From a checkpoint of a small encoder-decoder image transcriber.
Model: 64-pixel images, encoder arch preact_resnet, encoder norm groupnorm, encoder activation mish, encoder depths [2, 5, 2], encoder widths [64, 128, 256], decoder width 192, decoder layers 7, decoder norm layernorm, decoder activation geglu.
Data: trained on analogue clock faces, 11.6 epochs.
Rows from block 3 of the text decoder, named by matrix and row number. Rows with one number belong to one neuron. Each number is 128 + 24 x the weight over its row's rms, rounded and kept within 0 to 255. All counts start at 0. After the name is the row's rms in percent of the matrix's.
# gate: MLP gate (decoder.blocks.3.mlp.gate.weight, 576x192), inputs 128-191
# fc1: MLP up (decoder.blocks.3.mlp.fc1.weight, 576x192), inputs 128-191
# fc2: MLP down (decoder.blocks.3.mlp.fc2.weight, 192x576, transposed), outputs 128-191
gate.436 119 [114 152 136  82 137 129 173 100 141  81 150 151 171 135 145 121 109 124 143 142 146 157 126 144 108 143 114  93  74 168 106 141 163 135 126 117 152 109  95  66 158 133  96 157 131 131 142 153  80 113 193 160 148 152 131  95 136 111 131 109 115 139 110 160]
fc1.436 119 [120 123 109 107 156 109 157 104 148 102  88 119 120 138 143 108 124 102 164  63 119 123  87 132 122 128 161 159 138 156 134 136 147 141  96 112 125 112 204 138 100 163 166 136 119 120 185  86 109 136 105 142 188 159 120  99 120 134 111 169 137  97 113 119]
fc2.436 127 [159 140 133 149 136 128 119 129 113 133 136 161 135 106 129 153 143 122 164 110 138 134 159 107 135  91 114 113 125 127 114 138 145 160 154 146 153 115 111 128 112 137 129 146 124  93 109 191 136 126 170 126 137  99 113 121 115 121 153  71 114 166 126 132]
gate.437 091 [150 111 136 108 107 109 136 138 164 119  99 139 115 114 120 146 164 118 148 142 127 145 117 142 155 139 132 135 131  99 156 107 133 109  64 156 142 158 154 122 140 103 145 138 100 157 133  96 142 108 109 163 116  79 118 123 150 137  74 138 143  88 124 137]
fc1.437 076 [140 174 161 147 106 199 153 145 152 139 127 159 134 112 164 123 144 129 114 138 108 105  85 102  80  96 152  94 161 103 104 147 146 102 130 109 113 137 110 109 130  89 147 118 109  95 122 122 122 148 137  99 128 175 134 111 127  99 119 122 105 125 175  96]
fc2.437 078 [102 150 145 131 177 139 175 136 127 140 146  84 170  68 110 133 133 118  96 105  75 149 152 125 109 112 111 113 153 124 130 114 127 113 137 106 129 138 151  92 122 111  93 151 138 125 104 140 108 146 132 144 137 136 160 119 129 197  93  91 121 109 111 128]
gate.438 111 [126 125 157 101  75 184  91 171 107 147  87  96 121 119 142 144 145 175 162 151 141 120 125 123 108 156  91 100 144 126 105 109 107 114 130  97 159 146 188 131 194 134 106 149 162 147 101 135 134 144  65 160 142 136 130 126 156 150  96  75 155 132 167 126]
fc1.438 104 [124 155  93 166 119  89 158 101 156 136 158 143 144 119 149 160  98  99 128 147 125 122 156 154 143 108 136 152 114 123 117 168 160 123  94 155 136 101  96 155  78 135 124 104 124 120 139 133 146 128 161 118 164 124 133 102 123 149 133 102  93 116  88 124]
fc2.438 095 [137 158 165 175  87 107 145  96 150 111 146 150 166 148 128 146 118 111  74 134 126 115 117 124 139  87 117 186 135 115 154 108 152 127 129 133 123  95  89 100 150 130 128 190 114 129 135 130 132 129 134 118 124 103  98 121 105 139 171 121 139 105 128 114]
gate.439 106 [123 135 180 150 138 124 171 115 116 126 136 127 167 116 130 161 107 123 109 101  91  93 104 125  97 142 163 138 180 146 173  83 144 109 123 128 118 176 113 126 128 107  94 121 131 133 106  96 151  99 104 121 136 103 128 170 135 140 135 148 121  93 124 141]
fc1.439 098 [154 130 166 189  98 136 130  97 140 143 113 138 154 144 124 123 114  92 136 113 138 116 107 109 137 149 135 124 123 139 160  90 166 140 193 126 126 161 123 157 133 101 100 103 136  80 130 132 138 125 112 110 141 116 124 154 101 138 108 127 131 123 140 153]
fc2.439 107 [144 135 121 110  97 126 135 133 135 150 134 113 139 174 107 116 133 139  59 142 127 153 132 118 125 154 128 115 147  93 178 118  98 151  99 138 131 129 136 109 115 122 168 141 156 125 126 167  92 126 115 113 126 149 117 101 164  85 113 144 152 112 138 128]
gate.440 106 [124 123 147 150 130 134 146 138 138 155 100 133 140 148 117 115 117 127 132 176 129 179  93 146 146 127 111 170 119 155 124 107 101 113 110 155 128 126 123 111 137  94 160  85 126 120  93 129 137 109 162 138 149 104 110  69 109  94 122  97 147 120 103  98]
fc1.440 111 [147 100 151  62 173 126 127  72 135 116 166 110 108 124 119 139 165 131 117 126 134  85 193 117 130  64 161 118 188 131 121 141 100 133 107 103 122 135  99 146 149 169 130 129 134 140 125  99 117 123 135 134 150 168 167 125 123 162 123 172 112  92 153 146]
fc2.440 098 [111 120 134 100 159 141  90 114 128 134 126 122 128 105 141 132 132 139 152  99 115 144 128 149 144 109 111 146 107 113 181 188 131 104 102 117 157 121 129 125 112 159 112 123 133 130 145 110 163 108  93 136 127 122  99 117  93  95 130 124 122 199 155 134]
gate.441 101 [128 141 142 124 102 124 152 130 133 111 171 131 120 144 117 122  91 119 121 106  94 172 128 133 145 162 107 129  87 130 138 149 157 106 112 119 132 135 143 159 155 117 174 131 124 146  82 165 142 116 141 126 138 130  96 123  98  86 108  51 162 167 115 148]
fc1.441 103 [119 112 122 173 109  69 114  99  72 159 139  97 104 123 142 132 104 144 112 141 137 157 168 132 137 180 144 174 148 147  91 172 150 167 123 143  92 123 110 124  92 110 139 140 158 147 119 144 121  87 121 120 121 119 165 105 144 108  99  97 165 116 121 134]
fc2.441 090 [136 136 137  97 130 103 112 125 150 148 134 183 126 159 133 128 131 140 123 103 102 106  74 118 129 135 113 144 135 136 150  91 145 138 128 141 160 159 123 161 129 122  98 147 166  79 127 150 149 131 140 120 116 159  89  91 113 118 159 154 137 148 147 148]
gate.442 098 [138 113  98 163 121 100 132 148 141 145 104 154 119 155  88 132  86 104 119 120 128 140 136 147 114 140 132 182  98  92 113  78  89 153 142 158  96 141 103 120 130 107 146 144 120 167 111 130 165  78 122  84 157  99 124 102 107 182 135  68 144 136 114 157]
fc1.442 096 [132 146 106 141  98 144  81 116 134  94 128  96  94 121 167 140 123 128  54 140 108 106 141 189 181 108  77  81 128 147 139 114 168 150 149 104 111 128 140 134 158 188 150 117 140 155 134 126 140 143 161 163 117 104 151 148  87 137  95 186 105 169 136 128]
fc2.442 097 [175  84 144 111 105 125 109 141 149 153 131 153 118 110 149 110 185 120 107 126 138 151  55 131 103 125 113 119 142 113 118 119 149 105 109 129  91 152 147 138 111 149 105  73 157 150 132 152 113 137 111  92 141 118 124 107  98 127 159  93 113 117 173 151]
gate.443 092 [118  94 125 118 114  81 161  98 168 104 118 127  93 125 152 168 144 115 139 126 135 143 139 166 146 127  89 158  62 104 119 128 106 129 145 102 124 152 134 108 130 128 123 139 154 138 127 150 142 122 140 144 122  95 137  84 111 125  88 117 120 121 126 169]
fc1.443 081 [120 145 151  98 128 115 139 111  89 121  96 108 101 126 132 184 145 109 125 139 152 116 108 154 165 140 111 123 113 107 117 131 100  87 186 140 143 135 140  62  69 121 137 192 116 128 122 124 139 113 113 145 135 127 137 100 134 116  90 135 135 135 138  97]
fc2.443 100 [118 115 105 108 106 144 101 168 123 137 172 132 115 130 155  85 145 102 123 135 134 140 126 143 124 126 102 129 152 132  80 117 127 134 142 121 135 108 127 125 142 109 160  85 131 146 121 138 138 103  62 159 129 139 161 112 198 168 123 118 161  98 189 115]
gate.444 109 [132 116 193 115 131 171 107 164 110  96 150 137 115 128  97 130 163 115 143 121  98 110 137 115  77 121 151 148 140 119 135  91  90 133 113 100 131 117  95 107 171 118 105 117 150 145 146 126  78 135  91 136 147  78 117 171 153 141 111  99 109 146 106 158]
fc1.444 107 [181 134 168 113 123 137 157  96 122 168 129  98 108  90 138 118 166 141 138 119 117  99 172 157  85 111 185 150  92  96 110 149  74 148 136 108  99 115 111 150 174 163 120 125 158 135 167 128  89 132  92 114 170 130 146 136 170 133 137 120 126 119 132 142]
fc2.444 100 [ 97 157  90 127 104 134 156 146 130 115  89 124 169 149 118 100 151  98 124 150 133 169 111 121 123 160  95 128 101  95  64 127 160  73 125 159 156 136 116 126 120 130 123 144 113 134 112 103 137 155 161 119 131 125 152 122 134 105 126 111 154 112 112 162]
gate.445 108 [121 147 111 115 112 141 128 140 140 126 106 129 131 167 102 123 134 137 101  76 128 122 132 172 141 120 126 159 108 130 112 114 141 143 137 125  99 111 110 108 159  98 134  71 154 198 128 175 151 133  95 131 133 146 117 126 160 135 126 111 159 104 148 119]
fc1.445 108 [141 109 129 126 151 120 128 137 139 145  91 162 163 116 155 125 142  92 151 113 130 142 156 121 113 138 171 156 105  99 109 135 139 130 123 116 142 129 122 130 124 125 155 146 107 109 134  78 128 126 146 173 140 112 146 115 121 130 120  68 129 148  96 146]
fc2.445 092 [100 142 124 122 166 131 120 115 114  92  88 147 115 154 115 125  97 129 110 111 105 115 169  98 118 191 103  94 167  86 160 156 144 136 144 144 119 125 120 137 148  97 148 136 122 118 128 129 121 136 151 154 126 116  96 109 128 105 110 116 111 162 101 117]
gate.446 098 [150  97 128 137 119 111  94 158 136 114 111 108 164  99 147 158 122 132 145  95 138 128 120 103 161 100 149 154 150 132 150 143 152 161 161  92 138 125  99 139  89  93 171 152 108 124 150 123 150 138 127 167 165  79 150  93 148  74  77 127  93  95 147 138]
fc1.446 081 [173 102 124 141 187 165 133 104  99 171 142 119 144 115 152 152 112 127  87 136 150  92 124 125 118 155 112  61 166 144  96 124 131 141  86 124 143  89 135 138 157 136 113  91 114 123 107 108 152 117 145 143  87 103 134 138 159 157 154 158 149 162 143  99]
fc2.446 091 [135 160 129 171 100 137 152 130  82 136 120 100 104 123 153  91 105 164 152 159 115 161 137 183 119 104  96 165 139 129  65 121 104 102 127 153 189  85 145 162 153 149 121 139 141 122  68 141 135 139 115 130 168 128  91 168 139 161  92 172 110 137 102 137]
gate.447 096 [108 113 169 142 118 109 156 142 177 103  99 116  90 104 124 202 138 172 164 117 131 137 149 121 146 150 144 109 110 139 125 125 112 133  94 139 114 163 117 163 108 108 112 129 132 159 141 111 129 119 137 173 143 103 119 142 137 112  80 107 137 106 136 125]
fc1.447 078 [104 138 164 141 150 139  92 103  74 105 107 147 122 101 133  97 125  94  92 140 109 125 126 153 134  87 159 150 135 150 142 157 115 124 193 106 106 118 103 122 167 162 145 102  99 165 131 123  97 129 140  90 136 123 150 137 123 123 157 122  95 147 139  96]
fc2.447 075 [119 168 105 152 163 145 118 161 119 140 137 131 116 134 141 109 118  92  81 131 104  87 110 125  96 124 141 171 114 183 122 134 128 119 135 132 101 127 129 153 158 154 115 172 169 202 137 124 135 135 126 113 118 113 123 129 106 133 164 140 116 141 137 100]
gate.448 100 [100 123 123 138 119 126 105 139 157  96 162 142 123 105  95 153 119  98 144 127 124 106 151 165 156 118 119 180 130 141 126 144 128 147 143  88 151 120 128 151 124 117 111 120 157 154 133 117  94  95 138 140 106 105 148 111 101 131 130 131 125 103 101 110]
fc1.448 102 [125 148  96 118 124 138 105 101 119 130  83  95 106 136 102 118 153 149 104 125 116 145 127 103 123 144 180 116 137 119 147 106  97 128 122 147 122 139 142 157 113 136  85 108 153 164 119 140 159 102 117 153  99 133 113 161 129 117 133 139 177 104 122 131]
fc2.448 107 [106 109 141 160 125 137 125 159 108  83 123 139 149 136 157 163 169 127 140 124 120 154 114 105 130 104 139 109  79 134  97 132 110 121 147 158 133  76 160 105 151 144 128 119 157  98  97 123 134 195 120 132  98 122 111  96 100 156 132 159 138 109 136 142]
gate.449 105 [125 125  98 150 148 143  85 122 152 105 135  66 107 144 111 121  80 138 110 108 127 186 137 184 121 120 160 121 149 111 108 115 139 154 103 138 119 160  92 127 113 135 115 160 150 149 145 150 105 112 119 129 118 148 157 155 100 136 121 146 138 111 166 111]
fc1.449 105 [119 136 111  96 105 102 146 108 141  62 141 145 129 183 109 111 128 103 105 124 114 159 108 135 117 123 104  93  93 146 145  60  99 130 115 151 107  86 144  88 127 115 126 107 136 153 149 164 172 137 135 124 130 104 159 190 148 118 120 110 142  98 132 112]
fc2.449 103 [125  94 111  89 157 135 148 145 118 151 132  93 155 114 124 144 123 152 119 115 106 139  81 138 146 150 132 145 101 146 124 134 108 124 118 117 106 145 121 164 121  96 108 140 132 154 144 124 145 136 103 125 119 104 188 143 142  96 134 112 131  98 148 143]
gate.450 088 [124  88 148 132  95 116 145 168 129  83 143 122 142 128 141 155 155 131 165 141 136 113 120 131 138 110 125 121 100 103 117 124 117 108 111 138 127 116 107 140 117 135 122 114 111 182 151 114 158 142 143 174 147  87 157 104 141 120 137 132 134 112 113 123]
fc1.450 071 [119  76 102 121  79 110 173 149 155 151 172 116 148 124  85 135 164 112 113 103 196 116 141 168 102 177  96 121 150 108  88 148 150 131 114 122 139 179 120 126 135 129 124 139 163 172 120 139 119 140 126 148 130 200 124 122 152 145 131 124 105 114 135 130]
fc2.450 083 [168  92  99 147  80  88 125 120 109  94 141 127 157 109  98 125  89 137 145 130 180 160 169 140 134 122 134 179 130 130 103 158  96 116 136  58 121 115 101 169 119 123 115 159 155 111 126 123 108 110 116 150  97 151 119 148 155 139 129  99 104  84 135 138]
gate.451 109 [146 119 154 176 131 110  94 134 152 116 109 109 173 135 153 130 109 158 131 152 150 117 131 145 130  83 110 126 171  97 116 133 125 138 135 137 116 142 136 116 166 135  97 113 123 136 136 134 118 101 128 116  96 132 100 155  56 156 172 145 132 147 131 117]
fc1.451 093 [124 127 130 103 124 148 148 174 153 108 117 159 106 137  74 133 149 107 131 142 157 138 145 101 108 145 143 101  82 127 141 130 146 113 137 129  79 110 136 137 127 117 145 116 163 133 103  98 154 140 147 149 149 133 144 128 209  92  67 148 128 103 130 135]
fc2.451 102 [ 95  95 118 187 124 143 142 146 151 197 124 102 151  78 117 170 141 130 128 143 118 147 163 126 167 113 109  98 122 122 108 139 149 122 127 100 162 155 127 181 120 165 127 109 142 135 118 154 130  97 113  98 123 115 137 132 100  73  84 133 150 118 109 156]
gate.452 105 [110 131 161 143  89 150 174 109 174 134 137 161 121 134 118 125 105 150 120 134 141 100 127 138 127 127 144 143  98 179 148 178 107 122 155 132 120 142 144  99 119 163 122 144 120 156 143  77 143 114 110 128 134 159 111 107  93 165 126 158 137 150 116 141]
fc1.452 107 [100 131 124 140 180 144 127 175  98  70 110 113  89 128 163 101 126  96 126 157  71 142 120  86 112  63 111 138 134 118 127 100 163 132 118 179 126 138  92 134 104 126 100  70 118 130 110 114 153 120 108 104 155 118 110 158 158 133 101 163 132  78 135 152]
fc2.452 102 [124 131 108 123 158 113 103 105 125 153 124 124 143  96 128  95 141 136 125 119 118 178 164 119 182 112 118 123  98  98 113 125 152  91  92 153  84 122 135 154 143 147 118 106 104 114 117 124 129 129 167 141 121 134 111 141 165 129 127  95 143 109 105 141]
gate.453 091 [103 107 168 103 141 115 134 117 138 141 123 121 133 106 126 157 123 194 154 152 137 120 149 151 115 157 142 103 107 108 143 145 120 104 142 122 118 126 134 101 146 121 129 164 148 126 134 129 132  99 131 118  87 102 143 130 119 118 110 130 115 112 163 153]
fc1.453 079 [183 123 133 130 121  96 139 149 117 107 152 115 151 134 118 121 129 155  94 166 118 130  68 101 160 128 128 122 122 122 114  84 130 103 129 144 173 109  83  77 117  97 109 129 160 105  97 154 131 143 183 100 121 154 120  96  99 116 119 122 163  96 143 139]
fc2.453 087 [142 108 157 126  81 119 124 122 130 110 124 143 148  79 100 150 127 146  99 129 163 203 130 134 160 115 148 117 126 166  72 126 118 138 114  98 129  89 140 152 115  94 136 147  78 135 173 116 121 119 107 179 114 114 144 122  92 118 151  79 150 148 102 103]
gate.454 087 [122  94 131 133 109 138 158 127 144 156 128 102 123 135 114 131 139 124 124  78  91 147 122 133 159 117 172 159 139 108 117 129 146 135 112 153 131 144  94 144 105 107 165 125 163 120 109 105 113 109 169 108 118 133 130  89 121  94  75 113 141 121 209 111]
fc1.454 097 [157  78  67 130  83 117 143 140 120 146 106 102 131 148 142 113 139 128 117  75 114 147 122  76 187 155 149 106 146 113 125 148 117 150 145 145 155 137 134 155  87 127 164 139 146 116  98 101 118 151 144 110  87 131  91 101 150 111  82  83 100 120 186 128]
fc2.454 087 [ 90 154 117 108 165 131 146 108 137 156 115 152 121 105 137 152 145 148  96 140 137  60  77 110 111 125 134 152 128 132 141  99 150 144 117 101 134 120 150 122 125 123 142 159 109 111 151 130 100 105 102 126 117  94 209 115 106 145 133 143 117  73 156 122]
gate.455 111 [112 155 109 143 106 107 149 118 109 130 168 123 155 100 139 107 145 114 115 184 163 125 141 110 103 160 177 120 128 165  82 145 101 124 142 159 100 151 113  97 139 181 122 151 100 198 128  94 138 121 109 148 122 142 122 135 158 174 130 120  99 145 109 130]
fc1.455 102 [ 97 128 114 117 114 122  96 148 119 139 137 112 173 137 131 148 136 146 102  93 132 115 138 117 150 100 118 137 162 101  64 139 111 120 138  93 127  90  68 134 155 138 147 136 115  96 125 163 109 175 130 133  59 107 127  88 126 137 126 126 126 138 151 167]
fc2.455 118 [134 112 126 142 133 132 117 123 124  83 145 177 112 106 132  95 125 166  93 142 120 114 143 129 130 136 142  93 101 132 161 131 133  94 166 151  98 142 126 122 138  85 127  96 144 156  92 116 135 121 120  64 128 145 152 194 139 132 118 149 124  99 143 119]
gate.456 108 [128 118 150 128 154 126 123 143 150 162 164 135 130 111 169 150 118  94 116  97 104 140 180 117 108  94 155  97 128 119 125 148 127 117 166 125 127 130 134 155 105 158 135 142 124 114 117  63 123 106 102 139  97 130  71 155 135 119 134 108  88 151 148 134]
fc1.456 106 [114 150  80 137 143 144 132 132 141 111  77 158 116 149 135 163 141 130 123 155 164 141 100 112 135 131 155 109 137 148 103 135 109 131  97 112 124 128 103 123 122  76 143  80 106 160 121 119 105 133 152 134 127 137 166 143 130 106 126 122 123 129  86 151]
fc2.456 110 [183 125 171 127 128 111 126 114 118 107 143 121 131 156 118 109  92 131 119 103 105 107  98 139 132 128 107 130 135 128 133 118 146 122 129 118 107 140 129 150 109 165 118 163 101 126 106 131 125 130 151 100 137  94  77 138 116 116 128 135 123 133 162 126]
gate.457 110 [109 166  77  96 120 117 127 134 111  86 137  80 143 140  97 126 153 111  85 125 121  88 109 150 119 163 148 123 194 120 103 103 146 164 162 108 141 134  84 140 204 153 100 106 128 124 119 143 164 137  96 115 130 133 135 131  99 142 129  94 156 119 119 180]
fc1.457 113 [167 118 146 137 144 147 153 142 122  94 131 114 142 112 168 184 104 151 141  94 106 123 115  98 109  92 143 146 121 135 126 122 129  99 183 130 131 135 129 137 152 137 113 112 160 135 152 152 163 128 129 120 158 120 103 102 146 138 100 125 139 132 125 152]
fc2.457 112 [102 156 117 128 133 140 129 130 110  72 136  94 129 118 106 150 137  97 129 160 132 139  98 136 102 153 128 148 127 112 107 119 134 136 136 112 115 158 110 161 111 125 146 129  73 162 144 141 130 112 145 148 150 115 111 145 142  98  97 118 135 133 155 160]
gate.458 094 [163 101 146 151 102 152 148 126 155 106 157 107 149  67 106 140 128 148 138 171 147  89 170 182 116 109 160 123  78  81 156 108 118 128 138 182 120 145  95 115 163 143 108 126  91 153 140 113 125 149  83 128 130 114 126 106  80 120 104 175 133 109 161 108]
fc1.458 101 [ 74 125 114 115 127 135 105 106 118 145 110 126 107 100 124 123 172 127 131 155 115  93  95 107 134 162  58 130 132 117 161 121 114 128 103  86 141 106 105  90 134 100 120 124 108 126 126 143  91 139 116 144 115 153 152 175 123 130 167 152 148 144 117 152]
fc2.458 100 [ 81 128 137 129 116 126 124 149 127 157 157 125 149 131 137 142 117  50 102 123 139 155 103 121 121 144 107 136 135 159 142 111  77 135 105 157 124 155 136 100 140  93 123 116 164 143 139 172 162 100 152  93 110 135 181 129 119 132 127  90 113 138 123 124]
gate.459 123 [149 132 107 115 166 122 144 131  96 138 135 122 118 120 204 143 144 140 108  99 139  96 123 148 120 135 116 126 135 140 121 121 150 104  95 160 150 139 152 112 131 120 104 109 159 128  80 178 129 157 115 149 108 103 151 147 118 129 120 149 126 100 120 141]
fc1.459 135 [103  93 144 140  67 114  94 115 186 117 118 140 120 109  41 116 112 121 163 156 118 151 152 113 140 141 164 117 120 110 139 126 109 124 153 109  93 129 112 134 141 122 156 141  89 138 165  70 122 100 125 118 153 160 108 135 136 111 122  90 132 130 143 123]
fc2.459 085 [ 82 148 123 125  78 100 146  96 136 113 116 137 127 102 113 130 133  92 105 116 145 149  75  99 119 122 130  92 158 129  99 109 166 148 134 104 106  85 131 124 127 133 106 129 128 183 131 110 128 131  97 108 131 157  90 125 122 127 141  83 108 149  96 118]
gate.460 100 [125 118  93 148 121 120 164 135 159 174  95 160 117 106 131 174 150 150 157 147 136 153 141 127 165 110 171 103  72 140 159 149 112 124  93 109 109 156 167 106  82 150 157 120 125 141 120 103 137 102  81 120 129 144 155 119 172 149  94 126  99 140 176 108]
fc1.460 082 [154 121 112 166 108 127 136 117 134 157 123 122 139 125 128 122 139 137 156 162 130 160 140 111  99 137 145 150  74 168 124 169 149 123  87  93  87 155 161 191 122 153 102 124 147  97 137  99 147 123 110  85 135 174 146 114 143 167 140 138 143 102 144 135]
fc2.460 083 [ 83 122 147 134 162 162 122 119 145 127 157 116 118 115 153 150 105 106 157 154 128 121 131 146 143 119 132 129 111 143 150 158 167 119 120  89  56 144 117 109 118 151 107 123 177 144 136 131 156 149 105  90  94 105 144 128 124 122 102 125 120 102  92 160]
gate.461 098 [142 147 103 148 148 136 177 141 147  93 137 129 105  90 100 190  91 132 147 105 111 148  95 163 126 144 118 136 136 118 125 127  92 166 154 113  85 136  94 116 163  89  87 115 140 152 139 160 132 105 118 137 126 136 152 114 114 111  93 181 141 106 159 108]
fc1.461 105 [112  96 132 149 128 138 122 103 109 152 122 136 140 150 157  93 138 131 117 144 134 134 172  67 120 129 113 101  91 108 108 122 156  94 124 119 134  97 141 166  69 136 148 147 120  99 124 103  95 125 121 115 114 115 110 130 123 141 171 109 119 134 113 149]
fc2.461 088 [130  93 109 124 141 110  85 105 143 113 116  84 125 162 145 115  98 106 132 131 106 112 118 109  97 121 134 118 142 124 139 133 130 119 135 107 159 137 138 132 128 163 105 107 145 131 105 100 108 121 113 131 105 136 149 111 121 139 143 112  96  88 131 167]
gate.462 099 [136 150 134 142 158 121 143 161 123 101 140 152 114 140 122 120 115 130 114  85 171 184 154 118 130  91 103 131 131 122 109 142  82 160 139 107 125  52 112 117 103 100 153 104 162 146 152 145 126 126 128 118  96 159 161  77 116 134  75 155 137 109 100 139]
fc1.462 110 [126 125  91 114 134 147  92 137 159 112 115 108 149 167 150 115 127 129 136 104 150  87  98 193 123  88  72 134 126  83 101 159 105 144 146 159 117  90 134 105 120 156 158  98 120 164 142  97 120 118  97 169 147 108 110 106 164  97 142 163 129 103 114  90]
fc2.462 088 [103 168 110 100 153 107 124 133 151 173 126 161 153 163 135 150 133  97 201 116 110 146 129 102 125 137  94 102 130  96 118 165 144 143 142 101 158 121 129 145  99 141 101 112 129  79 143 168 106 143 130 149 113  84  95 128 117 108 172 115 106 161 136 153]
gate.463 116 [130 138  91 102 123 147 153 110  79  85 133  89 134  92 137 120 148  86 112 149  97  85  78 104  96 163 148 163 183 155 126 112 141 167 164  88 154 127 138 127 164 128 115 128 127 138 156 133 148  85 133 118 153 105 151 161 111 125 113 113 147  94 153 196]
fc1.463 115 [130 118 137 120 125 127 145 169 110  98 160 133 132 128 133 170  94 176 109 118 118 120 151 108 113  82 139 128 117  98 100 131 171 122 158 170 139 141  56 134 184 155 122  95 168 150 143 145 150 143 124 143 118 161 112 107 114 130 114 101 162 130 137 139]
fc2.463 119 [121 161 103 135 129 157 121 179 121  90 124  86 137 144 108 123 118  82 141 155 127  99  91 134 114 152 164 171 112 111 109 152 160 132 136 105 114 142 123 158 131 103 146 127  74 137 162 141 121 146 135 145 136 107  71 132 118 122 102 134 114 133 108 150]
gate.464 096 [ 98 111 174  93 110 111 104 120 184 125 163 123 153 116 120  84 167 136 162 175 154 102  79 154  96 141 107 172 133 146 135  95 106 165 140 125 111 164 122 150 183 116 124 171 150 135 156 126  71 103 179 114 163 104 114 114 120 127 109 101 158 131 110 117]
fc1.464 090 [134 159  85 113 108 116 128 188 119 127 127 124 104 129 149 133 116 130 133 105 109 132 126 141 151 114  99 114 132 124 118 106 124 136 139 132  75 140 153 103 102 139 133 137 148 121 111 151 155 138 134 163 111 124  87 197 138 138 145 127 106 132 107 101]
fc2.464 098 [ 94  86 112  95 152 101 197 113 119 129 118 153 133 172 168 114 119 136 132 102  98 116 192 126 172 124 123 115 147 144 136 113 115 105 164 137 112 105 129 142 165 159 110 148 159 103 155  93  91 160 129 148 123  97 169 127 129 132 139 124 137 116 167 103]
gate.465 108 [122 135 132 119 112 130 138 118 142  67 210 171 146 129 123 125 115 137 133 208 113 124 150 139 122 135 125 126 103 146 130 150 122 119  90 155 121  95 109  82 140 146 113 154 137 117 144 137 128 113 127 135 132 167  93  51 178 140 114 106 117 137 104 166]
fc1.465 108 [114 129 136 154 102 127  72 158  91 133 161 136 130 112 115 145 121 147 122 149 136 111 136 157 168 105 102 124 123 102 117 107 127 137 128  95 134 123  63 112 144 145 122 169 111  94 124 152 120 156 131 129  74 142 128 134 119 155 135  98 154 133 166 154]
fc2.465 134 [143  92 144 143 156 130 120 108 136  70 138 139 134 114 135 101  88 133 100 109 145 127 129 147 114 156 146 128 155 156 135 135 112 138 150 138 145 131 161 157 119 114 136 105 186 152 122 115 135 121 107  40 122  99 131 220 131 133  95 158 128 109 161 107]
gate.466 102 [102 146 120 139 129 156 114 165 173  91 126  96 111 152 117 136 139 134 133 118 161  97 132 135 125 128 129 127 116 138 107 156  93 138 120 132 113 188  78 114 148 138 160 105 109 158  93 120 115  95 119  92 160 202 121  95 142 141 119 158 147  86  84 128]
fc1.466 088 [118 122 105 156 138 137 128 131 182 183 111  96 123 138 107 139 120 116 170 160 153 114  71 118 121 138 152 145 138 139 149 119 154 114 141 129 123 125 122 134 140  82  97 134 142 127 106 161 154 103 149 146 131 169 134 123 126  96 177 133 115 143  95  60]
fc2.466 093 [ 94  95 157 180 114 164 128 125 129  87 145 163 154  79 137 135 137 126 121 125 159 127 144 120 164  94 148 119 133 138 115  82 118 103 121 132 129 102 119 126 150 142 128 143 139 124 142 141 142 133 160 145 104 121 137 147 102 107  59 151 170 137 142 134]
gate.467 096 [159 106 170 131 151 135 147 113 111 117 111 147 157 144 109 126 117 100  99 152 137 120 117 110 119 119 182 157  98 180 205 161 157 137 101 164 152 116 146 106 122 127 207 114 146 133 140 116  69 119 124 107 151 100 162 144 113 106  95 125 167 122 126 171]
fc1.467 094 [120  89 174 150 130 106  94 105 175 104 113  99 103  84  95  98 127 152 137 139 165 168 128 123 125 114  99 152 127 113 128 101 130 129  81  96 163 109 172 161 161 142 124 117 113 129 143 112 118 154 177  93 117 185 154 141 131 123 153 124 107 114 128  96]
fc2.467 096 [142 144 120 123 107 146 112 172 147 176 170 107 134 140 120 121  84 147 115  89 109 147 121 120 146  99 110  98 149 163 164 155 114 129 114  76 179 112 112 137 114 163  84 116 126 102 120 132 144 136  90 130 154  96 152 145 131 112 116 164 155 106 104  81]
gate.468 087 [132 128 137 139 128 144  97 120 160  95 144 138 151  91 149 133 144 117 121 121 145 127 146 128 118  74 173 133  88 119 158 118 154 106 108 178 141 125 137 159 129 116 100 141  96 151 120  76 106 138 125 130 130 180 102 141 125 116 156 159 137  97 121  82]
fc1.468 094 [135 116 126 108 125 135 115 177 154 118 120 153 132 162 105 146 151 125 119 154 138  97 127 106 128 126 171 133 100 112  95 118 161 133 117 101  89 132  96 133 161 143 107 124 136 161 151 167 119 152 156 158 145 142 151 130  99  89  81 119 166 127 126 118]
fc2.468 103 [144 179 120  81 124 121 149  98 110 136 117 101 129 125 135 112 180 178 113 144 104 118 107 158 119 120 131 147  98 132 162 136 125  86 143 120 128 143 124 201 121 152 112 102  98  86 142  87 122 133 103 150 142 123 105 137 153 119 170 157 130 103  99 126]
gate.469 100 [119 121 147 126 113 125 131 132 167  93 159  90 129 109 180 150  83 111 123 128 108 123  81 132 120  92 144 147 117 126 122  98  91 110 112 144 158 119  95  91 139 150  94 142 119 153 154 161 183 127 163 146 142  90 131 156 147 109 141 100 118 121 169  98]
fc1.469 101 [110 130 119 172 152 134  82 131 149 152 132  52  99 135  97 131 133 111 137 130 107 117 131 121 165  96 110 128 140 109 105 122 157 163 121  99 109 142  87 139 112 111  88 165 134 107 157 126  88 124 130 137 159 142 144 129  88 118 100 154 123 117 148 130]
fc2.469 123 [ 95 109 137 122 146 165 118 129 127 114 130 160 114 118 162 108 112 176 133 116 121 138 143 101 125 111 135 146 128 126 109 140 162 144 161 136 183 168 146 165 153 111 128  93 159 103 124 124 117 112 153 134 123 158 109 140 116 149 117 154 125 147 115 109]
gate.470 103 [180 124  80 153 132 115 125 142  48 119 134 140 136 145  99 112 124 130 195 141 149  77 124 108 132 145 175  98 117 140 127  80 145 146 107 168 147 155 117 135 131  83 132 152  87 139 104 129 179 125 147 109 162  84 123 137 176 132 155 119 140 122 126 101]
fc1.470 108 [124 106 150  81  81 114 110 110 172 147 134 145 148 111 117 167 126 131 128 125 135 109 100 164 127  96 107 137 167 123 121 177  98 141 169 104 102 117 122  94 117 115 174  95 101 111 158 137 102 109 117 109  77 140 124 102 119  75 117 110 139 157 128 151]
fc2.470 119 [120 143 102 118 162  80 123 103 142  98 102 142  96 114 100 142 129 152 110 144 104  81 149 106 137 128 132 115 102 130 111 120 103 145 134 151 119 141 152 136 147 119 139 128  89 148 162 145 114 100 148 125 111 152 169 129 168 109  97 132 134 116  96 126]